python train.py --image_size=32 --beta2=0.95 --eps=1e-06 --warmup_steps=470
Rows from block 7 of the encoder of a small masked image model, named by matrix and row number. Rows with one number belong to one neuron. Each number is 128 + 32 x the weight over its row's rms, rounded and kept within 0 to 255. All counts start at 0.
Before each neuron's rows are labels from the 100 images, of 14848, where the neuron reaches its highest value: "responds to" is what is common among them. Only what is clearly more common there than usual is listed. The data: cartoon faces. In brackets: how many of the 100.
# fc1: MLP up (encoder.blocks.7.mlp.fc1.weight, 1280x320), inputs 160-319
# fc2: MLP down (encoder.blocks.7.mlp.fc2.weight, 320x1280, transposed), outputs 160-319

responds to: looking left (62)
fc1.82 [159 118 119 112 148  79 174 169 122 160  97 111 120 122 100 122  88 124 192 123 182  44 109 183 104 162  91 106 177 158 125 150  97 153 132 108 133  97 173 101 136 133 152 121 136 156 126 146 170 157  99 119 118 159  40 127 163 123 110 105 166 175 106  99  88  84 142 113 114 153 117 161 120  83  81 175  82 143 161 110 120 136 116 122  42 156 115  67 127 124 133 126 117 134  71  29 138 156 100 175 143 146 104  94  92 202  95 130  85  95 132 108 129  47 123 165 136  93 142  95 113 143 160 151 179 142  92 160 214 106 115 115 151 138 180 137 122 114  88 120  78 174 167 107 147  95 117 143  75  75 137 104 188 218 154 139 126 138 121 114]
fc2.82 [146 158  93 116 152  82 172 182  97 116 141 115 121  94 118 121  75 100 177 132 142 131 212 153 124 216 121 121 162 166  93 148 105 127 127 161 136 107 130 125 142 130 115  74 106  66 162 125 145 164 102 135 143 141 168 102 156  91  59 170 133 154 105 135 133 152 128 138 104  94 145  94 122 170 145 104 139 164 165 116  67 144 141 195 149 151 125 117 116 146 115 122 115 130 161 123 111 134 178 121  85 102  75 137 109  85 125 118  86 117  82 164 172 136 121 170 158  94 136 116 111 110  94 108  94 117 119 126 166 160 110 169 143 159 175 190  94  42  90 137 121  58 127 122  90 213 138 153 156  77  92  72 164 101  75 148 162 123 174 106]

responds to: spiky hair (100); hat: no hat (95)
fc1.482 [129 112 104  97 119 145  90 152  71 176 145 121 163 103 124 147 119  81 172 104  90 142 119 140 108  53 148  62  70 130 158 192  59 156 121 130 149 165 176 115 126 155 101 117 156 107 111 211 157 143  95 163 195 156 126 220  73 138 162 147 140  40 114 148  99  95 101 121 121 111 123 123 167 146 134 152  58 130 168 128  84 115 161  85  84 119 164 149 115 102  82 128 158 106 191 137 137 139  97 103 135 120 111 111 138 188 137 131  91 129 191 141  67 125  81 165 165 164  59 109  75 145  98 113 108 126 110  80 149 151 132 121  99  98  87 152 164 170 184 137 103 130 126 169  81 140 147 122 137 106 102 130  84 128  85  91 136 136 117 121]
fc2.482 [119 131 180 115 159 117 129 136 139 142 177 132 141 105 145  54 124 149 130 120 131  76 181 127 145 133  76 156 139 168  85 107 161 122 139 103 140 135 116 138 129 105  87 141 154 127 115 129 157 121 137 138  96  89 173 132 157 120 108  42  87 183 143  93 130 159 124 149 173 117 162 140 118 118 124 118 104  95 132  61  88 123 174 144 141 142  81  97 111 146 134 119 130 111 140 119 133 120 106 151 154 117 173 126 107 181  62 144 145  99  67 146 123 127 152 121 104  81 150 153 142 124 122  92 137 136 172 184 162  58 123 150 142 160 132  93  90  56  90  90 147 130 120 153 118 126  86  89  95 106 133 116  76  91 108 144  77 124  77 106]

responds to: looking left (80); glasses (40); crown (29)
fc1.345 [ 96 109 122 124 141 137 108 151 145 164  62 132 126 111 145 158 136 113 171 156 142  98 171  24 167 177 126 125 171 124 131  93 108 160 123 115  71 100 153 111  96 145 126 147 110 143  92 115 147 106  79 174  84 119 137 164  58 117 234 152 135 163 167 125 149  97 176 106 126 196 120 125 119 137 113 130 110 174 129 115 143 106 136 117 129 137 115 128 138  87 152 139 126  97 138 139  96 113 163 198 125 140  83 125 138 152 188 117 117  70  68  77 140 138 112 124 113  95 112  84 115 102 142 205 130 135  88 113 149  64 141 131 101  50 105 157 126 120 123 168 146 142 146 119 148 161 136 142 124 131 108 105  92 182 162 146 108 119 126 118]
fc2.345 [ 80 136 164 117 197 124 112 170  36 128  82 115 148 142 157 114 106 111 111 142 139  78 111 127 115 121 108 157 124 157  68 121 166 108 139  96 181 100 210 103 107 144  99  95 153 189  73 177  75 123 124  66 139 188 140 111  63  87 211 126 100  81 116 118 137 124 138 126  84 143  89 139 102 161 108 136 139  95 123  93 160 120 157  83 164 136 156 157 139 118 173 142 157 181  97 146 140 134 124 133  63  93  68 110 150 158 138  88 132 141 109  91 167 156 152 133 131 177 103  88 114 142 189 140 148 126 134 218 152 136 119 109 149 144 110 100 136 141 144  91 115 130 119 124 145 167 145  88 141 165  85 149 118  94 160  97 129 124 111 157]

responds to: curly hair (51)
fc1.229 [123 118  41 157 131  88  95 103 138 114 138 157  98 130 124 153 130 145 118 103 151 108  82 143  82 135  96 114  78 113 186  98 136 146 122 100 114 117 100 112 173 151 147 115 116 169  88 144 158  93  81  83 126 131 198  55 122 121  57  99  95  97 143  92 130 125 143  99 129 111 108 151 167 114  86 146 113 151 105 132 125 168 134 116 100 102 130 147 149  91 142 130 131 129  97  81 131 138 126 181 165  79  90 102 122 117  45  83 175  93 158  92 171 196 116 163 157 163 169  77 126 174 178 165  93 115 104 139 141 108 141  96  91 105 147 180 106 134 156 144 160 111 119 165 163 119 108 111 191 169 164 156 119 120 133  51 148 147 131 179]
fc2.229 [144 124 164 115 154 163  86 159 148  76 113 104 154 102 199 121 116 165 136 105 129 160  93 130 159 173 140  71  78 152 168 114 152 123 127 166 151 135 127 105 141 183 125 124  89 143 110 127 130 138 143  83 144 110 122  50  89 123 124 130  88  90 127 141 143 145 109 139 146 141  95 146  72 169 160  54  86 203 105 100 156 128  93 109  97 183 201 101 132 132 136 115 146 173  82 104 125 129 141 121 115  75 139 167 152 128 200 162 133 198 142 132 132  59 190 193 121 160  96 101 154 119  95 182 116 130  96 188 141 182  88 137 116 139 165 106 111 142 135  96 122 112 133  92 101 107  79  95 159 108 186  97  82 169 127 100 177 140 111 132]

responds to: spiky hair (93)
fc1.571 [ 74 109 123 185 125 154 107 128 184  79  93 128 155 166 102 129 126  97 128 100  82 120 178 146 153 135  77 108 115  57 130 133 172 185 129 171 108 178 177  74 112 111 130 158  96 133 142 129 201 104 120 136 187 115 126 168  97 129 137 166 171  94 134 135 133 150 149 130 117  89 154 130 151 131 105 138 125  81 165 115  79  82 110 139 165 184 127 206 138  92 126 106 105 135 122 143 146 156 127 101 161 143 156 134 127 134 113 116 144 153 161 131 101  69 123 106 179 142  65 132 114 154 152 123 171 117 156 121 104 133 137  95 111  88 138 103 162 210 160 182 123 168 126 107 136 122  60 122 147  96 110 108  75 142 124 138 184 118 107 142]
fc2.571 [195 152 146 100 168  96 182  92 100 149 143  97 121 131 189 132 198 161  98  96 140  68 120 139 133 146 176 201 174 146 142 182  82 115  99 118 110 144 129 114 135  49 136 134 120  89 148 145 109 120 115 124  95  89 174 122 130 167 118 119  86 174 151  93 111 147 122 162 137 120  97 137 136  90 165  85 162  93 193 113 109 135 172  91 146  97 104  92 119 106  42 136 137 143 152 173 152 124 117 162 119 110 160  74 100 162 127 169 144 196 124 144 189 142 117 100 128 151 158 135 139 144 147 110 136 119 161 143 124 120  95 149 142 127 178 168 102 126 100  98 116 112 119 142 100  84 101 102 137  92 169 139 134 121  88 157  72 114  95 118]

responds to: looking left (86); moustache (42)
fc1.608 [143 111 129  68 120 128 138 171 112 188 142 184  87 154 136 154 137  46 183 163 129 148 128  97 124 130 137 148 111 142 102 140  47 152 118  91 151 136  95 164 180 216 148 120 176 140  93 107 111 110 129 145 107  94 116 117 132 145  91 138 101 121 129 139 121 108 137 109  96 123 139 125 156 165 134 172  98 125 141 157 118 133 137 126  88 179  94  76 114 192 114 115 191  88 101  85 110 117 132 137  80 101 163 135 126 128 168 103 143  97  84 120 176 142  60 141 173 107 151 117 122 139  96 150 138 133 118  75 137  57 110  89 143 169 211 150  54 167 118 121  81 155 122  58 212 155 131 117 118 148  85 138 168 126  98 138 159 169 131 148]
fc2.608 [144 134 134 186 124 123 169 123  83 159 151  65 126 114 123 109 132 146 105 161 145  81 111 120 111 133 146 155 160 100 144 193 120 120 126 103  97 162 116 139 135 107 144 131 156 118 175 106 126 164 112 100 121  95 130 124 139 184 155 123 162 159 134  92 100 186 105 126 112 140 153 148 102 146  61 115 113  92 115 153 151 179  98 126 149 130 123  75  96 145  98 165 185 111 121 153 138 127  96 170  59 152 121 147 132 130 130 109 146 164 147  87 163 163 156 125 129 148  95 133 166 121 178  94 130 134 136 159 131  89 102  90 126  70 118 132 147  49 128 159 168 138 143  82 118 149 136 107 153 149 139 181 139  87 114 150 107 119 180 138]

responds to: curly hair (32)
fc1.315 [121 110 187 149 117 120 131 124 106 126 148 120 147 147 142 119 125  71 133  82  95 149  41 116 123 108 153 123 142  90 141 123 125 169 111  84  79 118  78 107 171 144 129 145 139  67 120 137 106  88 119 141 170 145  74 177  52 126 109 169  97  70 217 117 120 165 122 158 145 135 112 146 171 105 121 112 113 179 164 117 152 121 190  83 167  98  82 150 107 126  93 147 173  37  79  95 117 108 176 108 149  90  88 133 118 118 117  82 121  75 135 120 184 116 176 166 173 118 175 124 117 158  91 131 104 109 129 126 154 121 166 100 105 133  89 142 157 175 109 174 131 191 165 140  75 101 131  98 129 101 183  87 154 136 131 133 122 180 106 155]
fc2.315 [ 72 115 134 133 124 140 134 125 154 120 145 148 106  52 151 123 133 147  99 133 175 163 117 109 197 159 137 145 112 105 137 125 109 126 126 169  85 117 110 112 120 111 196 115 148 135 155 148 205 124  74 127 105 114 124 165 158 129  84 115 108 132 111 116 107 108 136 141  99 161 130  93 131 133 132 133 108 148 152 113 119 146 144  50 146 117  98 115 116 172 131 148 115  79  83  97  74 135 136 146 100 197 130 105 160 105 154 133 158 140 146 105 105 146 118 115 159  85 123 130 123 167  90 255 121 131 137  83 138 179  67 149 114 135 103 141 165  92 165 174  78 154 129 131 147 121 168 171 150 127 174 168 189 102 147 105 154 160  92  98]

responds to: curly hair (69)
fc1.664 [141 107 150 147 120  98  96 116 123 119  65  97 114 160  95 108 144 131 134 122 160 105 180 100 116 110 106  86 137 121 125  91 186 146 154 122  86 173 117 121 159 146 140 154 126 161 125 131 206 132 146 120 140 200  73 159 156  79  75 159 163 150 152 118 159 109 110 147  95 170 151 150  94 101 142 143 167 105  99  82  84 169 170 128 171 199 149 114 154 155 177 107 160 129 139  63  85 129  87 124 143  65  98 161 133 160 104 105 182  92  76 123 122 106 204 166 147  88 146 101 138 131 168 142 174 116 165 142 221 118 116 114 141 160 150  78  97 170 126 168 117 131 131 139 108 159 129 127 138 113  90 157 127 136 155 101 111 116 159 137]
fc2.664 [106 136  86 142 131 133 122 142 192  86 115 148 156 135 111 150  77 172 152 151 115 119  73 219 156 105 121 152 202 143  84 168 165  95 136 121 161  67 137 147 144  82 119  95 108  82 101 122 119  67 112 141  48 131 124 116 146 159 143 110 113 111 145 176 115 127 125 157 154 132 102 117 169 202 150 118  76 109 185 133 113 150 113 132 117 158  78 175 130  92 125 122 104 108 101 134 156 135 109 120 190 136  73 129 106 124 159 117 146 132 138 168 156 116 102  91 151 173 103 120 139 111  94  95 117 112 121 188 109  83 166 123  83 145 102 155  80 117 117  99 111 135 144 125 142 113 142 142  87 130 173 146 103 164 110 164 126 119 111 120]

responds to: looking left (97)
fc1.508 [132 130 128 122 150 208 147 144 114 138 165 121  78 132 163 104 159  96 103 182  78  76  75 159  84  73 115 141  41 134 123 121 138 143 123 115 113 178 115 147 157 153 138 144 155  94 127 159 164  92 102 134 140 115 160 157 141 146 117 134  66 116  92 144 112 168  98 108 112 109 170 168 204 139 119 122 171 156 172 177 132  91 133 109 122 140 150 136 133 135 152 132 195 114  86 123 133 149 109 127 111  40 127  97 139 143 115  97 134 145 127 106 120 101 112 147 166 161  95 122 136  96 161 151 130 100 161 155 161 126  93  86 172 153  89 109 144 105 156 110 146 148 127 112 167 107 125  72 168 127 141 104 146  62  86 100 169 161 149 165]
fc2.508 [120 134 150 155 180  87 140 116 107 112  63 122 205 142 145  69 139 152 151 110 146 138 189  67  77 180  89 180 150 125 104  89 148 144 143  98 188 120 149 167 107 130  99  82 137 189  96 142 130 105 153 118 140 166 130 145 169 120 132  97 125 164 131 112 129  91 120 112 165 115 137 151  88 134 104 133 126 100 124 158 139 170 146 122 107 173 138  90 114 191 126 121 188 145 157 107 126 124 101  66 106 136 135 122 153 212 134 133 135 110 109 102 140 150 190 182  93  82 135 122 100 117 185 211 150 134  80 143  83 152  56 126 129  93 146 150  95 121 121 117 130  80 127 103 147 122 142 137 135 143 150  74  99 159 147 119 116 126 159 143]

responds to: spiky hair (73)
fc1.330 [ 51 127 169 119 154 141 123 124 130 102 151  95 149 218 148 101 159 131 105  89  90 129 136  95  85 171 120 157 157 120 172 138 169 143 133 109 136 160 145  82 110 172 106 198 140 194 131 104  80 115 184 165 157 159  72 102 172 128 147  84  89 124 170 103 115 138 129 115 118 164 137 133 140 122 116 121 166 139 147 146 101 132  81  99 146  91 174 144 150 133  87 176 146 163  34 154 112 103  86 154 164  93 115 101 145 144 148  72 142 158 103 121 126 102  46 117 127 182 156 121 142 150 111 145 130 149 131 144 102  84 154  58  59 135 108 122 102 170 168 139 114 141 130  50 160 155  79  63 140 131 164  94 148 175  90  85 125 134 129 170]
fc2.330 [125 114  57 139 179  95 147 143 109 109 116 127 134  74  84 115 103  95 158 144 142 154 160 144 148  90 123 103 110 156 148 102  84 118 130 129 133 119  90 223 159 144 113  81 212  39 144 135 185 142 134 101 126 139 146 124 125 119 107 142 137  34  63 120 138 112 154 113 163 100 136 115 130 143 146 139  96 133 119 131 137 132 129 123  86 125 130 145 120 141 119 111 129  75 232  61 145 119 173  85  89 144 140 169 107 100  92 171 116 107 182 106 114 148 231 130 107  83 135 149  90 116 130  87  85 123  75 104 138 165  84  88 142 170 134 146  67 131  83 146 175  95 128 158 155 172 202 204 138 149 148  89 117 131 184 131 133 131 111  88]